python train.py --dataset="rosettes with rotational symmetry" --norm="layernorm" --qk_norm=false --init="xavier_uniform" --optimizer="adamw" --beta1=0.95 --warmup_steps=310
Rows from block 5 of a small autoregressive pixel model, named by matrix and row number. Rows with one number belong to one neuron. Each number is 128 + 24 x the weight over its row's rms, rounded and kept within 0 to 255. All counts start at 0. Numbers have three digits each. After the name is the row's rms in percent of the matrix's.
After each neuron's rows are labels from the 100 images, of 14976, where the neuron reaches its highest value: "top examples" is what is common among them. Only what is clearly more common there than usual is listed. The data: rosettes with rotational symmetry. In brackets: how many of the 100, against the usual share in percent.
# fc1: MLP up (model.blocks.5.mlp.fc1.weight, 1024x256), inputs 43-85
# fc2: MLP down (model.blocks.5.mlp.fc2.weight, 256x1024, transposed), outputs 43-85

fc1.193 119:139102164126125188156101081120113139143104139138099155148072159122135105110087120148125140095157146137148125089127142143100133182
fc2.193 120:160139150127113155129120149136128094140120118187179115084156098101157141133137102175118117108126149113134151160123118121143087090
top examples: five-fold (36 vs 12.6); four-fold (34 vs 12.3)

fc1.437 102:122109169172146129170140130082116137110144134093122143159126162118134139118129140118089164096117124143174125153096139139112159117
fc2.437 099:117099114170125122123166158133175143149103127140107151147120134136138164099121085081164160112132110142115141104160122123116112121
top examples: cool (45 vs 14.5); vivid (45 vs 14.7)

fc1.454 100:125095114125146098163092156091137172137098112143091109181099123104126125130106114169139105146137083140120123100117124136097112126
fc2.454 093:112140121125116199101157111156153126126100118129155111108120140121131124141159108179139132109111191130145163111147160110125090187
top examples: pinwheel (77 vs 49.8); three-fold (45 vs 12.1)

fc1.216 088:101101093105142119125098133162091139078099068132119109086112137146117138165132111143155133156156149147161133085107202117139154148
fc2.216 105:167143140107169116127085122063153118140100121140127123144131113102131115147159101152088160172133092110122126131128137134116134123
top examples: grey (63 vs 14.3); ten-fold (30 vs 12.2)

fc1.37 096:150171151133087126135109097143100185121148143104100102162155140136115121136135162097134147137140097125104149128102144159145157115
fc2.37 090:091100101128110203161156140128136148138130152120122112141124113115123139102130130127133145105109141061143123121169119098099142128
top examples: pastel (46 vs 14.2); vivid (42 vs 14.7)

fc1.671 093:161067119148129080122107114121126143131100171150111153140118132139123127118111171142152107139110135106145150166115100139122125180
fc2.671 085:095111148107135146107139170108139140126143157120178125144136110120138147086111141169137158146144116110127079135149091146140077143
top examples: cool (54 vs 14.5)

fc1.273 100:129136107134131162148112156113125138125132108117146153171108110100130141115103093170108107130119145071150135155145138135145145151
fc2.273 098:119123144141126124122158149146167099111140133107086125082150133132131088122116126113120143124121144154111099075088165148116128138
top examples: pinwheel (86 vs 49.8); grey (51 vs 14.3)

fc1.126 102:153100135162091129139142138130104110128113133133088125103152111122098124102096158161105091097145113072143131126120119126120103180
fc2.126 100:095163092074143140098130103118146123119154148148137125133152099096139122160117138146132121158095132144148128106152127133114134108
top examples: dark (40 vs 14.3)

fc1.163 112:163096126116129132136112099120134130127111127136110123100141137111135120167106117091101098086113120111115114113170141109101099130
fc2.163 100:129128117122131137155134162140097143123122113093146153160137112107109120139140117127127124107115186119147135117124086150135208160
top examples: dark (37 vs 14.3)

fc1.215 110:132085151135129116148135128094127112153139118116099116111132119141104165139136125108105108125138142139161102122079154101124121139
fc2.215 100:119133167164169129121147095134129077124168130126144123166082121118132114108154134131135164112167161130108111090075130137095100141
top examples: three-fold (63 vs 12.1); four-fold (30 vs 12.3)

fc1.544 110:105125140115137039161110168128125157119171145110132101140114162105098131136126119061126094154168107123129111177075101144134115133
fc2.544 101:129138102152082095153128112138142144132143128141105081101083131140129116108119107120115141108135121136176106121113129099119127161
top examples: pastel (38 vs 14.2)

fc1.545 093:103148137131141106176108129118122130127103143108121139135134162100104120178115153152093108076144119155117136177139158146160125121
fc2.545 083:164134127126134151120192100141129185112152134152158123119110111122101130090139077126131098107098105158120146104134140150150101126
top examples: warm (63 vs 13.9)

fc1.236 108:154133114147164111127124117107137093133103123119121143132126152154138171095150128143102105160128128134171181104091126101109136160
fc2.236 098:106119183114104163145104115115104134146113121108115154146130131126120147100085133157131124128116144108122163119093109125149113115
top examples: warm (47 vs 13.9); four-fold (38 vs 12.3)

fc1.767 109:109115127153121171159129190135116130106102141127087150134134114105121150110132146162161102113185145154120121172131133108172159121
fc2.767 099:165127122142152108155123124129132129177116125105149118132142145115115150131153122077142149075124120164112142118101131164117118164
top examples: grey (71 vs 14.3)

fc1.212 103:129148109072179110129147149133134120137144126137160111137139171133130116112116085108074100120114163117133131156124148099152130133
fc2.212 103:138112142114107176142144091150103092147114160120099139092127127094148113150125138167106084072105113081132125141109110119149135165
top examples: pastel (42 vs 14.2); ten-fold (30 vs 12.2)

fc1.27 091:125113090134125129170140168143134110113139135132118152182157154092091128133099149125134109102175129170125157158121132125126134146
fc2.27 080:149145145156145128118127078129155167091095135113099076148129092125149164081163109111126147102146124093126174144135123169134139124
top examples: grey (53 vs 14.3); pastel (43 vs 14.2)

fc1.413 093:108120102111159135150126142131130098107142095145168146153102129145157120183137133097145118125122085149075099116116115139153122134
fc2.413 088:130122153131130123120089136151127120134096133112118125108163132164096112136116099145130103092143138129165167103134155145117119171
top examples: dark (35 vs 14.3)

fc1.701 088:142131137148138144112150137118116143161146121124140075110144139145119097145141154113141147098156107172151129167078129095129069104
fc2.701 091:137114143128094145135126106154129113143099097116102115120128134089154119080148070104116107134093102087113104139129119145120108163
top examples: pinwheel (75 vs 49.8); vivid (35 vs 14.7)

fc1.149 118:129105156127156101100095147092064164118097113110115124128093123116118163114171129142115120112126100129174136103100129105130115153
fc2.149 157:154147135120133155139101186116115153114109147139160097125114107117108159085160106131107113122116154121169142103147148108095123160
top examples: mirrored (84 vs 50.2)

fc1.153 101:157104097128157105120107163109135120160146090103146084121146155117103106150138085143141111148131134139142135151116166104103125140
fc2.153 098:114131138112104161095128137141109153126151134126148121133113153121168140152108139131171101116140096118115164139152114150123111123
top examples: four-fold (36 vs 12.3); three-fold (32 vs 12.1)

fc1.497 092:180145174189094139157137127122113144090109132100189142103129164148123082161152155140143125083143142100159174168142141155126110109
fc2.497 094:110102115102146133151169109118116154110169113132133117131115134129137094126154125102141132148108119147112083107136150125143148118
top examples: cool (33 vs 14.5)

fc1.316 112:174093145112137132109132129133081140119096121136096160120096151102122157141150137150145137138135124126154120092144127119153100150
fc2.316 117:128096107133128149132136179142089148112083141115155086151122109108103123092132110122115065122112123119097126080113152089145147130
top examples: mirrored (78 vs 50.2)

fc1.506 104:144113077140138121148142168152137155163121125086116075108163133167113138130147151115136096166080138157135127143128170085144116090
fc2.506 104:118163167096100171149101138077136149165075150171139150120125105133131156134115096129140120140138145153147124118151121133110133136
top examples: dark (40 vs 14.3)

fc1.366 091:131157122121084137167100124111098125134145164135176160136157103115110113147140140109116106084140126106142119148136120128115152118
fc2.366 097:171143100139128109134163089131135119116079121086098174134131138081117153100166101149137158142095127095175152101145159145149132182
top examples: pastel (33 vs 14.2)

fc1.720 102:129122130128141125115101194120091162128093092118108115114061158129118151111151125130109147105155105127192094109093139106144130124
fc2.720 112:140155155102154117155088133133145145103114159130133100117131145105109168089150106134116111130093148128157121145116131125126108146
top examples: mirrored (85 vs 50.2); warm (37 vs 13.9)

fc1.10 145:144098132115172131103134146087087124106100110149115143113105168139120143127154119144079141114129088114160124111074125109147101146
fc2.10 179:136126114075185167126165123137106130106107126137139120104108114133129137130144077132143095115114134155164140117135103108115127134
top examples: ten-fold (31 vs 12.2)

fc1.526 121:174154135121114129141060110133113147105108144109099161075149163129104143163108159107093124104146104108121095125123164131145185123
fc2.526 143:176161149170112150108097141096131145131076160132156106113134136122102116111113137131104112126125151089137128163143160132139154123
top examples: mirrored (78 vs 50.2)

fc1.521 096:127140106173159116109119152143092160105182110096082147137142144148147124144127078115105111149104107163106095119103142143139184128
fc2.521 092:123125166110142108167127104140163116125127166133133078135135111124100106070133129118136129171143118165116129101100137161130155169
top examples: grey (44 vs 14.3)

fc1.111 113:131137116132159081080137093130100148120094112127117134152079151127142092127149133128084107141123087116151100139129111136150077115
fc2.111 112:143104131134125157134116131113141147171119184110101128086124135133113146126147113141129114141174079121157134158111103160083155140
top examples: earthy (35 vs 14.1)

fc1.406 097:121132132157156149098144109186132098130170116105114097102134138128098142171165178141156162090102125120133176130082128155081078074
fc2.406 096:185138120098141120171146134095114140124092142101107123135138146115103119125151081115112134161121126135149082121119150157146137100
top examples: nine-fold (30 vs 12.7)

fc1.255 096:105150124119107099131135100109137123112132137120149124112144153125137081092142123109146147081169139126162120151137165138167146115
fc2.255 094:126129145117095211133151148123087149109121141153140128148128129103128090145149144124145117087129112160120123141097164149111096147
top examples: six-fold (32 vs 12.7)

fc1.62 091:196094103095112123111087103101103166106118160119162146148099136087116110131131100154111103112152132146137150125143138118127113183
fc2.62 097:122177122146126104114122113114143166066128134124064132102136144147137161116131076124106122131079104159104138109143130138149178098
top examples: ten-fold (29 vs 12.2)

fc1.207 092:129090179141117108136135139139122115164130114117174108138130121107108109138127126110149164151153128172123115130091096148094194136
fc2.207 103:124124121157154145166164128181109135136135096110105130115126180136143124103174108113110160126077120161124127077136127156104127137
top examples: earthy (32 vs 14.1); four-fold (30 vs 12.3)

fc1.7 098:152126165089127126115123139096127112119139118159108137154130118135124107150109175135101179116162095121129112095145087132091119152
fc2.7 095:121136153125107125120099125144139130144097107130136133087103153093094129127100112133139100112117075098138159118089099142116154151
top examples: four-fold (31 vs 12.3)

fc1.707 092:126164088122143111111139075155106107124157129117122135145079160126116147099135124139107115104143170114096131140132114126167105120
fc2.707 091:152139150149107170118115132133139129140133099132123124132155118109149099095111127124104133142131128146139115136151211167077125133
top examples: vivid (58 vs 14.7); dark (39 vs 14.3)

fc1.749 100:159113145099110151154093103148124140150191147185150118120112161117146137172116149098123138143133138147147150160086098149137139169
fc2.749 103:103143130143140145103155105111127135122145077115111140118117158169123115129131144172134119109069134120168129097118115120116102137
top examples: dark (40 vs 14.3)

fc1.26 100:144162073138134156156124149130115155134107155116137097123128156127112099146114147145113101102111118100107099082111177132140118165
fc2.26 100:114144132125129109140152029099147151155144090098123143145110123138125127131173096120099102138149118161160172132144117162097098115
top examples: vivid (38 vs 14.7)

fc1.666 099:100130105116158155077142133119129142126156155163138106141138169116108108153114128085087114062132111146102115119120107166133117134
fc2.666 098:071129144110093129117150117142140175099163156141122127133152140136148172128108160135119141151094098141112126133166113127131105117
top examples: cool (42 vs 14.5); three-fold (41 vs 12.1)

fc1.738 093:160158136153130128132136127137076127149103119080122101119116141150137150123138119132138123118153139147110119105132160132125109151
fc2.738 100:155125132153148141113131133074157135132103146159156089131119135127112132146107115142135079119140128091159122133077143129087126171
top examples: mirrored (78 vs 50.2); vivid (63 vs 14.7)

fc1.644 104:117170128162190130125131115085119107178137127111142134109152118109115116159139184091140149089134163149127135137108142081111107076
fc2.644 109:158123133159154145169127096069142142132134131104140122151124152112102143076108082132113125148115148137112099100118120134126145174
top examples: vivid (71 vs 14.7)

fc1.642 099:150092118154114100084080122159084197132125120137153148127113148099097143133145124138125148164114133133170151099095152118128143170
fc2.642 100:155108166136174166150137142101128123111082137173142095123131121118142111135145112150057105148118121156134154115132116115152129199
top examples: grey (56 vs 14.3); nine-fold (30 vs 12.7)

fc1.130 105:129106136110124101144107134104084133113128111134116079123121149146110150131166104132131135145159093168169130102109144138114128156
fc2.130 119:135091153134180096138052136111159187102096149127121103136108113124097159103129108150106113149142125140148135125089137125122115116
top examples: ten-fold (29 vs 12.2)

fc1.213 100:161163080149121169159095151122125119134110143093092113083108155129095138164101173118115133142158151117119096151083152120176161123
fc2.213 101:152095131148134121146101104101111138157155143138131138211141098113138150141142119117142086106076112118126109139113082146155081137
top examples: mirrored (76 vs 50.2)

fc1.443 106:094192150118134149147104123141111099133122118106199138081108112142124081166126115082129142086138110168108137127121128132119141118
fc2.443 105:137112137141146147171123150114117114106106088131112110137134089142107140145129137143127154103156153091139128130137158111149165176
top examples: mirrored (76 vs 50.2); five-fold (38 vs 12.6)

fc1.114 098:131075165180117150145114081140094116106176122155192184111143131125129079097109122136129140140151160103144157138144117169127125177
fc2.114 102:150117088121101163150131187130155168124081112150126103104133121144133111087137122138163148141122143170136094088116147141087154125
top examples: three-fold (59 vs 12.1); pastel (43 vs 14.2)

fc1.633 094:135124163061093112168148166127137130165127142146164081101099160160129119118131135090134131141179092172120098150120104154126170152
fc2.633 100:146107101155151125189149096096134141105141122129151135138102169122093116070121132131119095168107143137112117100132108161143142152
top examples: vivid (47 vs 14.7); dark (35 vs 14.3)

fc1.5 090:156104086148127095177097101145135121144151141102123115117142119121084163158116166114160105128111116137102099149115103130138176114
fc2.5 092:144124117154120140109145109101122131115137125077105126189117119139147128114183140119117111162111130142119111120105109147116092141
top examples: vivid (49 vs 14.7)

fc1.596 101:165108169137118125104134064133092169150103130098120122134117172147126148112138099173105071141116137127133105088105159093126110146
fc2.596 099:123123098134134160096139137158116145118133136166155094081112146137158097087099128100137119113149175139118139100170164098101166166
top examples: cool (41 vs 14.5)

fc1.138 106:136074121142104119169108112137130172113178179127149151126133157164113124127068123155127137207128168114135081155118104117108138182
fc2.138 108:131135095150131103121147130163126106102160106112150116095130142079106086120171140111135125099110162142142107110112135159140139094
top examples: five-fold (33 vs 12.6)

fc1.575 089:138062081142093169097121123146126165085131116117149139126098101123106114128092116123155132152123144114157136131088158117120163156
fc2.575 090:136102127137152102117132135138151127109096127092156112127122130126142097090167108169095144162094101137094123121132128118111096113
top examples: cool (53 vs 14.5)

fc1.533 105:105157110143091149126136142121110124119081127100142175146135118074116164115124092150116130086149128130138141147138156114134144126
fc2.533 102:115105125154155103138122135167149146148101125141128083109144155141142107160123082117143142114103108116126125128160135124128130116
top examples: grey (35 vs 14.3)

fc1.594 097:114102125067120114133107107111088106104075112129103156090125146104106118123154150116079105119112129096134102144093113142153152118
fc2.594 098:119129130125158162146180118108116146081144134140152114111128145103159112111160130164149119149139147118144165151154119116128154161
top examples: cool (41 vs 14.5); grey (32 vs 14.3)

fc1.474 104:118156117157163096123143129103114110130158164130129125135131131120118122149118131143128122117126098106119096136125140130146118122
fc2.474 100:144160107120084172147124162113155139119112129160105128137169145144157144099125132108115147140118154117104143099144142131124149128
top examples: pastel (35 vs 14.2)

fc1.300 101:119129124065123119137134117129139173165158094124202140149112146123120134150130144165138142193152130148116142098156117126097132117
fc2.300 100:143095095175122144093135130145128118111122124128151129100108157133170125129153110161075102113152121099098137138126144121142114144
top examples: four-fold (36 vs 12.3); five-fold (31 vs 12.6)

fc1.370 102:138102144123104138138130133103121112117144088164138108107110144114103117129129104130148120127097148152166113143103103111147114120
fc2.370 100:143148084136113113131131094136111140132104168112148131120124125131142126104130126106118110128089134115110136165110145148124142096
top examples: off centre (77 vs 30.3); three-fold (44 vs 12.1); order: four-fold (31 vs 12.3)

fc1.453 111:146160152137151086091116110117105130113136087118093102150154155138121133132131095149089145151116108130147144077136159147095084146
fc2.453 117:119114126149143117143106149150141130124074128108101095137124118157116168142122142154169149129136087133098100094073101106143153084
top examples: pastel (53 vs 14.2); three-fold (46 vs 12.1)

fc1.331 105:099087096104090147156119146120142118089141120120162160141159136089143131141155136095161100133158160119126098194112127127161155102
fc2.331 102:140099109121139097141157132192129115154152146096187136123115152106126124133150118160100101105086118117107138087123116149110105138
top examples: pinwheel (77 vs 49.8); grey (39 vs 14.3)

fc1.383 102:150132176134101121132147144143130153160109086136132140166101133087128110160133143175149116111118155065136141119130120129121083124
fc2.383 096:097169101127129153095144110110107126150127148141149114105111094112127053122113161124108144136150110140165119115159165127075151118
top examples: warm (39 vs 13.9)

fc1.688 090:147103144140098144126104110159138140167149137127167160097107156153107131164073110139151129150159132125131135180159115160080151176
fc2.688 093:142093130137114168151155136145128122068123133129155137120126102096151119101133087154100170119125160124144095116133150143089126162
top examples: earthy (38 vs 14.1)

fc1.456 100:154119108133158165153119160097132133156172148124170113155092121137144146108112126093165156132128148164088140132097125132122075100
fc2.456 096:146102122131111080126172081165161138142122124084060148099143169128126153142108150143132144124123138147113124121116102115112144105
top examples: three-fold (52 vs 12.1); vivid (36 vs 14.7)

fc1.476 097:131079106146111100123143120138088134145115119143154116123170178157121125179092152116154112136122101112126156166114131124106129093
fc2.476 091:119101099141125115134110131143119110119099153135144154055117114125141139124109167094092152132113177116110095096152173140160108126
top examples: cool (50 vs 14.5)

fc1.202 107:168126142114095110157122088140119135116124077149120114090130170106124141146095126164098127129104148125109100124121120093143160120
fc2.202 104:125137123111159143111129162070093117125151128099164115123108125152154114131148160096182136122106182091171135111143170117106159151
top examples: cool (44 vs 14.5)

fc1.93 092:128098102128111080140131127116131129150090136112143132122107148160145108140083099138146118112157152147138129148137155110146139164
fc2.93 098:141136117126098174150163115123134172104129139104120109142137119121157128093129127106110103144100151145110120100118129166124118152
top examples: dark (46 vs 14.3); four-fold (30 vs 12.3)

fc1.427 100:121119093102183127143111115125105111158138116145134129145108147145135123130123138061139124076126089165161093116065118107142125087
fc2.427 098:103109129110139123156095112163126144139166175156149076054115125140123123164156162158087104167161141133134109110160169141151148145
top examples: vivid (81 vs 14.7); three-fold (34 vs 12.1)

fc1.183 106:126108116154099100120130121164125110138109094088118096143133173153117164133164171167155082124117136106137133105153137073152106112
fc2.183 093:101093084117132104089128152156145122161142088153102093085139084103091089165132155108141124138158185120143125156136141127139106102
top examples: grey (33 vs 14.3)

fc1.340 102:143185136128145117118139130138120091164112099158114105118125123113102141145170151082171156084126138136135152116095167135131081075
fc2.340 109:119080116139123129167097109118102113094124146084141148138106143114109124115116100127093135154150159146096095123157096176155130205
top examples: pinwheel (80 vs 49.8); grey (45 vs 14.3)

fc1.589 107:137126125129159133086096148114095145174134105107156076108099144133111092166159155116133108078115123173128104132069112111116090114
fc2.589 106:126109124140099152118146181108130136122138141137142091156135140125136113089094136103100113134126103136115048105143135151088117165
top examples: pinwheel (75 vs 49.8); grey (36 vs 14.3)

fc1.196 133:133081084116125147123126123090146127132137141112177115121149137126099128124167065126129105135119102087173198134144155086111145136
fc2.196 132:102127159137096141124147109149131113132183092180148139140143130126108106135139172119165155098131160165095103127130094110120111140
top examples: off centre (100 vs 30.3); three-fold (35 vs 12.1)

fc1.361 095:169092140153142106123155112075133153156123124116104123187128123105105133141134113147150128149146149081137126103092096109115107082
fc2.361 103:116158130118105150121157124123126156140142128158139163106159108138157105098133130101180130135130127140133137078152195113157167140
top examples: three-fold (30 vs 12.1)

fc1.532 086:107146129083121115172138182172089093136138111084118089131162115135125120154157126147136107113164137162098121137113160143144129107
fc2.532 095:144094138098132069098073080117165116101104134129111157120101127111124104139145129124077154130099089141119113118131118101138110123
top examples: vivid (65 vs 14.7)

fc1.55 096:161134122141153095134087091162094156139147111136126131140126128087126133144152146072152119128110137095108108154159142118110121145
fc2.55 094:146123131130159137124151094151140124109124090115093171168145137164115125144154123140128170117137185184140134128105139110162136126
top examples: dark (45 vs 14.3)